Weights of a small contrastive image-text model.
Model: 48-pixel images, encoder arch convmixer, encoder depths [9], encoder widths [256].
Data: 195000 training examples, 15.8 epochs.
Rows from block 3 of the text encoder, named by matrix and row number. Rows with one number belong to one neuron. Each number is 128 + 32 x the weight over its row's rms, rounded and kept within 0 to 255. All counts start at 0. Numbers have three digits each. After the name is the row's rms in percent of the matrix's.
# fc1: MLP up (text_encoder.blocks.3.mlp.fc1.weight, 1152x384), inputs 256-383
# fc2: MLP down (text_encoder.blocks.3.mlp.fc2.weight, 384x1152, transposed), outputs 256-383
fc1.1041 007:105153161145139076193169092121096119137131182146072137142141122106143105066122172129113119155198154132128115148050128108174126161110131159103136129133102129100065120124081106157149140120155118129050102111139115088137108111130118096144104126172161155151144096093158156114133136119170159100118177113142138140074119178127075165044168112100076155105161132103157176107090142088142174074127
fc2.1041 010:101129120112153109115179132192135115123126133132090120147122124125138144124163156161091178094185092154137107127129102156125188165113178088136083112162104105146135138104114072103115114100117140162142077168158140123116095125144046084062127120161114182156117146116114103113135159086104101079155119084093116160149133103131104111131158135076187174095178154129099093091169098166139123125195
fc1.1042 037:132144124101090105108101164160195068160142092186190164152115136127154146063082135093087108112198090156166093167148076147172140115090112178120147137173133160105098138092102087127158177126186099109153159113118121159131140192163123096107122103167182093068073120164105168086076105118134163121127063210078159154166115143100120185119105118129096144125157084153180190108116125206143116140111
fc2.1042 038:156130117148107114090109204185158067132108129116127088083097116121129193103081189160077113142115106107147119105166055176152129081092051133156112145153177109149123136161088146147106149124123105135108121090111167191109134084125112105071138143156095182158099176143195122170094093053125201121121098142075119161109117135151084096071129127101150157090122113093150082110128156153100105082152
fc1.1043 111:177162149124065121102099199142111107064099148141142074164167115185125127099194110162096150101114071134178117113132095209160105148126161121112141115121125087156130131205108115170199121153132140055077135051063157132149156135140092068119114153102117120151147149107120131127153162112070125176153133124102104101162102108123076156164102102107042127102063145160101166113116136060134169131170
fc2.1043 114:131134154193101143135106068129125132179102106141104146173171141142108115162171126149113134166121136129146141142169164090141093156055122071083133083099134072144178075169070107153187092137117162155120112146124050128117112141195170167175139153140109107170122112126109122079186157133174118129125179123085144131173197172085086142138126101095162116106075111139080110124121112086152113129111
fc1.1044 125:132169163121118064131075092137165067051069104157183137114104122150184080099141155116170141054152139101160118149119151089129117137066132069112171101110137131164086079166068127116173161109115129136117151132105163142121122099188159170135174185108098169061113062118112102150140123110156130123137147138038176136129092127148145188088137128126120114141157165132121131157116124137123138149120
fc2.1044 120:173110135127118097170153123156110104059137092100150089076123150180151088105098116147138105131096102113111100108122123111083073137089110131118160120134140095138130092174078130113105128247088109144114142037136154135135166107205153096148143138102079136118129170091112146137142137103131145137142159128090205131164142151187177107146099158147116156083188177193136128110135102074128093143157
fc1.1045 094:153142126125134122158158149152118124171157186120071094112146082153107158087156139109111128186139142086193086169111097081152113165101106153171129116133095163134076156139142127146150125139137184176161133155127168114095136167130131176071186085145132099144178109128114123127102054198157162132118177111136180136103113092129135135140122115164172143109145094120149139134137125174138154202108
fc2.1045 092:148085130089087134147126142116150161129085126100153127121114094149151156134123076137124110199132133060098174118148114075125182149141152188180158146093185115166122061114134117039094078104133148150187152181177156101051158101162117139081110122136169173108126077070126168074173134142076127147108158086148127155166126106163120093100151139146122092132116146172124084182136084140065073094098
fc1.1046 008:143133089122084111137081168071152152159152124123074153112123156100122125176175174124121161155140124125122110103051112098132113144107159105111132080151146109110128136155154162184155085188070119201134063124136155102137125093203180135132156150112089157130073125136147145136110171122118115095105119173128097120087125126204080129140137180161112140065091144127129122177126156109113161092108
fc2.1046 011:091121129080116089140197147204170152152127209076076140174197132113131144132154133182079182132122063143100104078132107182142162123162175124133148148074111064111179141105157057086130158086109137137191116072154086168127141130138105080052162143155142120152109142118136130146114102086098102135159116092113090140131199124063112106155147116124156120127135150137123119066147106126085111113156
fc1.1047 032:107113156105157106126092137166075173132145098159124131145107101106148114126112148096092081107165133183075146151103140134129143091135161114168148138112061107170126071167087149136105073171157148148117106125178126168098190138081171129175173142085112096133135109094157127117136139146121149117184110154109105094117199132127167125146189163203063106087069161200134183148134135089142132128100
fc2.1047 032:130148137088119119171116117105089131167143189105101103152169125068152140121156144117058173078115125086154110103133081144103149176136102080137214108170088134129082147121175137079134108173127152160096130154109145133112123141139189114144123131197146163157141150139170110151156093132112137105060145092170150100147150078107127158142197134103126130098201140152136182110151124141135142112202
fc1.1048 035:084111149122166134120166131120127127133117161084110180178121128129079077151158131086158117159162164145140111146105133181086170139182207137113195088141076215129085169091152155124115085155123115118122062150071048132164135176139117137129122105151151101155116170185076174091155079098145056104192187120087163165098130153124119133108112135152112104142153118097143144131131083095112209108134
fc2.1048 035:114171134109063072110140138054114118123127107153137132147094137143152141145149159090131102159154134154159136173158149139152156146115164185112099165130137165083215140130141155117127117122158171135137111155135109140081145110116076116168175113120097053130103107040112148105077096151081163164095142123122113137148153130136092160189053188112144115108085053131156114098155145089151098106151
fc1.1049 049:142153027145082173058082159129105094139104135123120094115150123111113098164163129175140196194146164134127110167142133129115127111121084139101147126059110154144131122071131166155159120114219170089167145146101166148122094156176105062088131139129146166123116122155113119108140116138117114122155190120067145128103145174091113088120101121113095125070109144123124145141138073182133194159110
fc2.1049 058:108141076098081140132142116157123184136166093131188183093134096173049154119137146171154153124160100164126110130100120125105128115150163161151121135124079098097171161104172141167136175132125160157127115139118084136107027136127103166086090118128113119103106075180073143117196111109200077117152149154084105131104189162083125074143146127132128099103113099126140136117140131099117160143159
fc1.1050 118:142110135096127074129129087191131148083089158149092151126134125105152093096124163142095114124133132115145085152133109165170133097142133116145148094144119115098055155119098156153107130155144143132111077109125138151122130112103150113140155145167089176087093118135171147150099151116132081143093138194102109115085172147074118162087159107147081146092096161136125232098107111185089075157104
fc2.1050 129:131094054143118137117115149133177136138153106132108115128105149097109153121121172167133133051123106189109093150089151156117182115138117113140112137117123134160134182142167102117098138102160106103202101146152100151193162117152160166108064176105128190153166141162092175144140082137129140034132072136141145200118121085125145157137074165115161160119138094068151066105120124135093077139092
fc1.1051 094:116095068114143103093178104103141103132136145094142198113148199175135135137085093170100160126120164075086128135128146136119146121146104128144152128153188158135123112149136138123088139156117137147143096162188094123102161133129158231124067091177143160098130054080090180093120103103128144128166099107126094123143049168196139117137088160166186097154139114059159130082165088118175146148171
fc2.1051 108:116112133105135164097150119110154151079102126158155130129116105142111126180142143155177099094129087133124146161103158095099114130122119085134141158075021131134184085131099122173106092140158169102141131092109097111123138119141091115177190098087140143107078183140144156167161162184111074132102107124162113086139082110102131153161068173128096138190069097213124101134134124147115142133111
fc1.1052 185:162086061124124133170129095190126112124148175085133100148188116106125025191162141097181177106108120124127159098151176098095121051079115120138086125114135173125178131092143132110134160148084156127183130151145134109099156068174149164152140183115107161130148114164138147119111141149129081182124134108075131109077055167175185067167095073125091096112120167088082120093108094121167136126130
fc2.1052 153:133129067111120067127163114133146108086134147126141075104141109119132127178150148105187178091118124126176174103122143116144099030148110083106088061166131112107149119065111087147128172098119133193119123139137171132133161150186111125127187134105116137139096097141119129107101065147163118120145170152177149131068168095168127160142081098125151122121144126165137132139102110040145150102097
fc1.1053 076:107135148095163060192105221073102100171102146174157143118168127159133177084151125075112151167207155131098111156146094166085083126197174155120103126105034108101119196126178172101112147135069096123110153187077069142194082122153144165059127118121141076078106125139141091137154121122117133161111156095091121137108109099075136116135123119169159108124081113082099157121111134144110163124150
fc2.1053 074:075147119150155104143092096147187098105105123155135105102144104096155157183154127121097102078113139090132096112139093116092150136101071114130120208106154137147139120157141175116066112126099109156118121114150149095166113125072128145113070140163112147189139123115128114100115142151153141104111084195113157067103138071085140123120087099134124141157119142167157127091167129127187152096071
fc1.1054 033:162099086100117125102145067123164169140143138127107136139088128091145127136139067112130083132081110199178106158110153105096125159131118169129146106106068176103114156107139128080099133164144107143088106161177083142116116106114099163142165071116153117095128119110146134156117175080129085136175145156091076088163129155142054099150125143108084115177130143153099145132098156110145106119157
fc2.1054 033:120136160090105168124183053129205143066112147121161118124125145132133115134111122140154116172146134072124159166151152102080160173183137077169214153099127101150125114124077088149093100153115166082113110099137146107146153153076105154150089112192100109119099091054137141142117110135172115151144133140152094131135168092107057126143106146148125060166149187121101085055123139130119140108119
fc1.1055 052:144159125141142134074162168189174161163101137130116097097137145134145094193076139092096100193169147166118131158109130108170147156107159167089097156094084134212150134119106127163076097183103154134120089076125116142164154077122132140157174139122129115136101093141145157102089102105186175113097142102177128147120124122129112144162084153154101127121129126121132149139093145067119087119067
fc2.1055 051:141081197122149160127097119166147160110131134108163155151136116116051140088173101170151145126119145107096088172134100115028149120199142134161181148149130075125126099112195141158159114077096076126148153122120144107142126115158157103109165058140090143132164096152130114135191096082108118162135151102171098165141142150091148118086155155127140080119128184127092158183107164165121147163191
fc1.1056 125:111133154111109096134139093065129174188146124118078122122178105119147233065108138127074139104070149123183148088116093107176151134111149134091069067135146168109145171061157105077118138114123119137088124128144088150082151072098100067137170097054186181148139137129134175160064143175092118110130152156081101073094114101104116146162135108162132096173155111110108118127099092145156139149138
fc2.1056 108:084127128159135121127167108097134122117101165115186089144082077161116135096103137186095059169162114157162152108193140117141103201168125091155246090137084155128131114073118093114109083123104133129098110180122167121076164144115086141106120111164109091122147150115156120102148129195103115132162108122125120146135098122122159091105106066126138121134108091098081077102166112172120115073145
fc1.1057 058:184158146117093154125135126111127107154082089195159148140127087135172117146120131114074198135157157131150177162088107157145128124090170146133128080115133180122121126126091118086081131108141155106177209145167154113113133114120090124101116114147172130121126117082116187156105101134212139168218139145135142073193153071069131150165144126152122095122120155174150107171181129166146152123107
fc2.1057 059:169078134206128174051157145112105147130126107100094143172170130101119157126174048085103148177149071105142068111137142158116132132103147085171159152141093141170103173162112069134134086183134161163135123152121162083123118136138138137114225120110177129139159095167167148146119156130138093127115126168090066184067125101167145179134155114156145128183083073182139146092144118084225101162086
fc1.1058 079:115126183122149092110096128114104163094085109112156104211127149114142083163138140204097151063094146145166133167184190120061119069131150118087170156100108100121157151122138102081127071138151194122114092186153114105117162104113112132125145152137135161167109120136178068135168102038176125125155232184107179139126173181183082106087101131159124144106158090124142147128163119074103106096124
fc2.1058 072:173146111110098169128113107124128127143099138120104110102135129159165161149160115090164112125139124143058098152132157101117126141124113084070143128192106142165120090101150137124112135136128115124099111151152122137129189139156161113092239116061162135096128137101119129158182172201159133076126135204120157166161121210190110075155125149105081101110092141178144164145124165110117141164134
fc1.1059 093:165056162114177174130163097165031137137119154110115112110131145156087128166179117079088123113151166108176141106062096130086094088118164079137104086121163126150139115129109124141078077166134148134173160132165231058128142121149118189096072117145120155119124063120084162142130098125111123132106160113117115113184107130091145087138127051141128067104062103105135081104111149113167102085139
fc2.1059 071:093188125123166094109177137124161153116137124145171128129165126054076112174125103121113135104143116081120120144115149069138131140108120147098105135112101163139120095137130101107135134151146140117195122099127142142111145071124142107131075053172152161160116166060119075188112078166098176117104113110197111072112102063161142163143167118114148135152092067065110147109144122123103150068162
fc1.1060 022:146078128084138191143167122124113141117120148187115101106038149093164121088124154114174134153099140134136104143121090096144141151130082171126139163074119147132117095180110130134119106121132153177184109149079106122116116112081073105103164163168188144144135083118142163162131177119081212167100133112146150091129121144161102172109183173126092170131164106129143140144172141114149136152145
fc2.1060 020:084148079173103084129152157071121128128111116083144113140152156184135100106121107078133136141143098080080133147108110161094138139121205058139144133193139096160168148165104103094121081150154113137150138148155119122122113105154124143107074147109132104124148094110152089154131124145124086103178111137100124125131057060095153122157081085185115164095129167088154130119138111109053138146105
fc1.1061 042:159144117066111051088059176094198092146081106135118112152119119135133151131121103106096089180169113126141118164176113212120112160125194202113125177145083135124161146109144136154083093102096126139141121111150160142133119121099145140126106173144151109187151173125166164184078091144105124166058111072115106082105108156134167139115109120139176155119069106114081129104147108094107115151117
fc2.1061 048:106161113119132098129114145133132114047105087085114110131151109213166079147108090175144114153064148120110130158104110179101103116149189112110093166180172137112129162144191101152141139171149119097172165084134155152184124110041064132128157141137107101149139090117100145104154096153106100151168121075174152138096112120123177123106137146139143108155126129146072129137101153132099116142089
fc1.1062 021:084103078085073104153144138112168115081106130153190133103121066016117097165117122158106152058118105140133161139116065083126074148126142108146124137091131124124105120143115077145176144153169238138134079142131147143104134144098116138137138123121158128145211135070115159144084114159094161124157177066110140133112070203102087117179123123204114128126149111121125130162099194135091137109142
fc2.1062 025:142063140094137111173058091131132079118119110207101155089142121093129126142148143108134143154075107128126150083161122122119122125109133152102166103119108114130185139105165115143137083209086160099163098135093130107177148084124097075128168118147080138130105163091120150122153129124145126070193148099140157101111178155189115119103121172141101127169084135147167162098103142089149163140154
fc1.1063 134:168142108078159138161089102069148108136126144112147178193167153115160108168145113175126110154139110103107140139132120173135079089114099144125120112164140237108136092142132145168067129100143130145087146162152157127070140145106110099119125130147092104166130192095130167159141152082186168149080129138160138108101151130184104125149123125096152117089129176130128134125109141161141113164105
fc2.1063 169:158142134104143091146082097116113130148090143131168133152255112089123107136099113134087123161140105085071139182143144144113067103088112078094120148146179166164230137149152146119123131118173161115123097110124093088107117157103106094141184075154182113121100215138076184094138125100200167118130143172159122095130158083110093116151131097129133110153150195071142125166105118094137087138110
fc1.1064 091:140097056132115155080135115154128107161125126150116122101140137133153148165154105089191130175111155076105076065164147107099118093163091142106126147131143116073108080163180152195127161194098132132152153087134231051101122074122158187103157124127129173166180124108110096101107110137183147177144122148103157109087112153142143104148081180135084126129112169101165168114182081197159120145086
fc2.1064 094:143125137120076116164108106113157159181144119122169098101077083109151120150117081109102180103178125051084182116055169102119079141152136134130099141116089104140140110141066148095177115112173149085114151116122101158172141088199127064203136069145105130140147151057175126161200144134120122093198176139092112106158141125106137129175111159150161083122131139181130082169064078087099109060072
fc1.1065 094:089127193134127096139130147118093141182194158188164072157195125133105109086105113137164197082134125118182155132122125139175125171147131194154164101114194155151132114156109138156137098124167162182134048099106133143125199121116139075165113109105145090093161130090121060096165120100160126139131135109122125117131091159092083163112151124151147076065086136156061139135099139136094145140085
fc2.1065 083:107138160116077096103190095140157152153165126124044137150103089133143130122162093153113085161106125127134173174102125160108204180100099105088128095146112185159167139138089145051110128098114093128134119112139082170061190140074124136139205167133126181136115116136145136095164156179110125157118175109063146119135194118130122113110132101116147124101127143167093099106147079156103103096106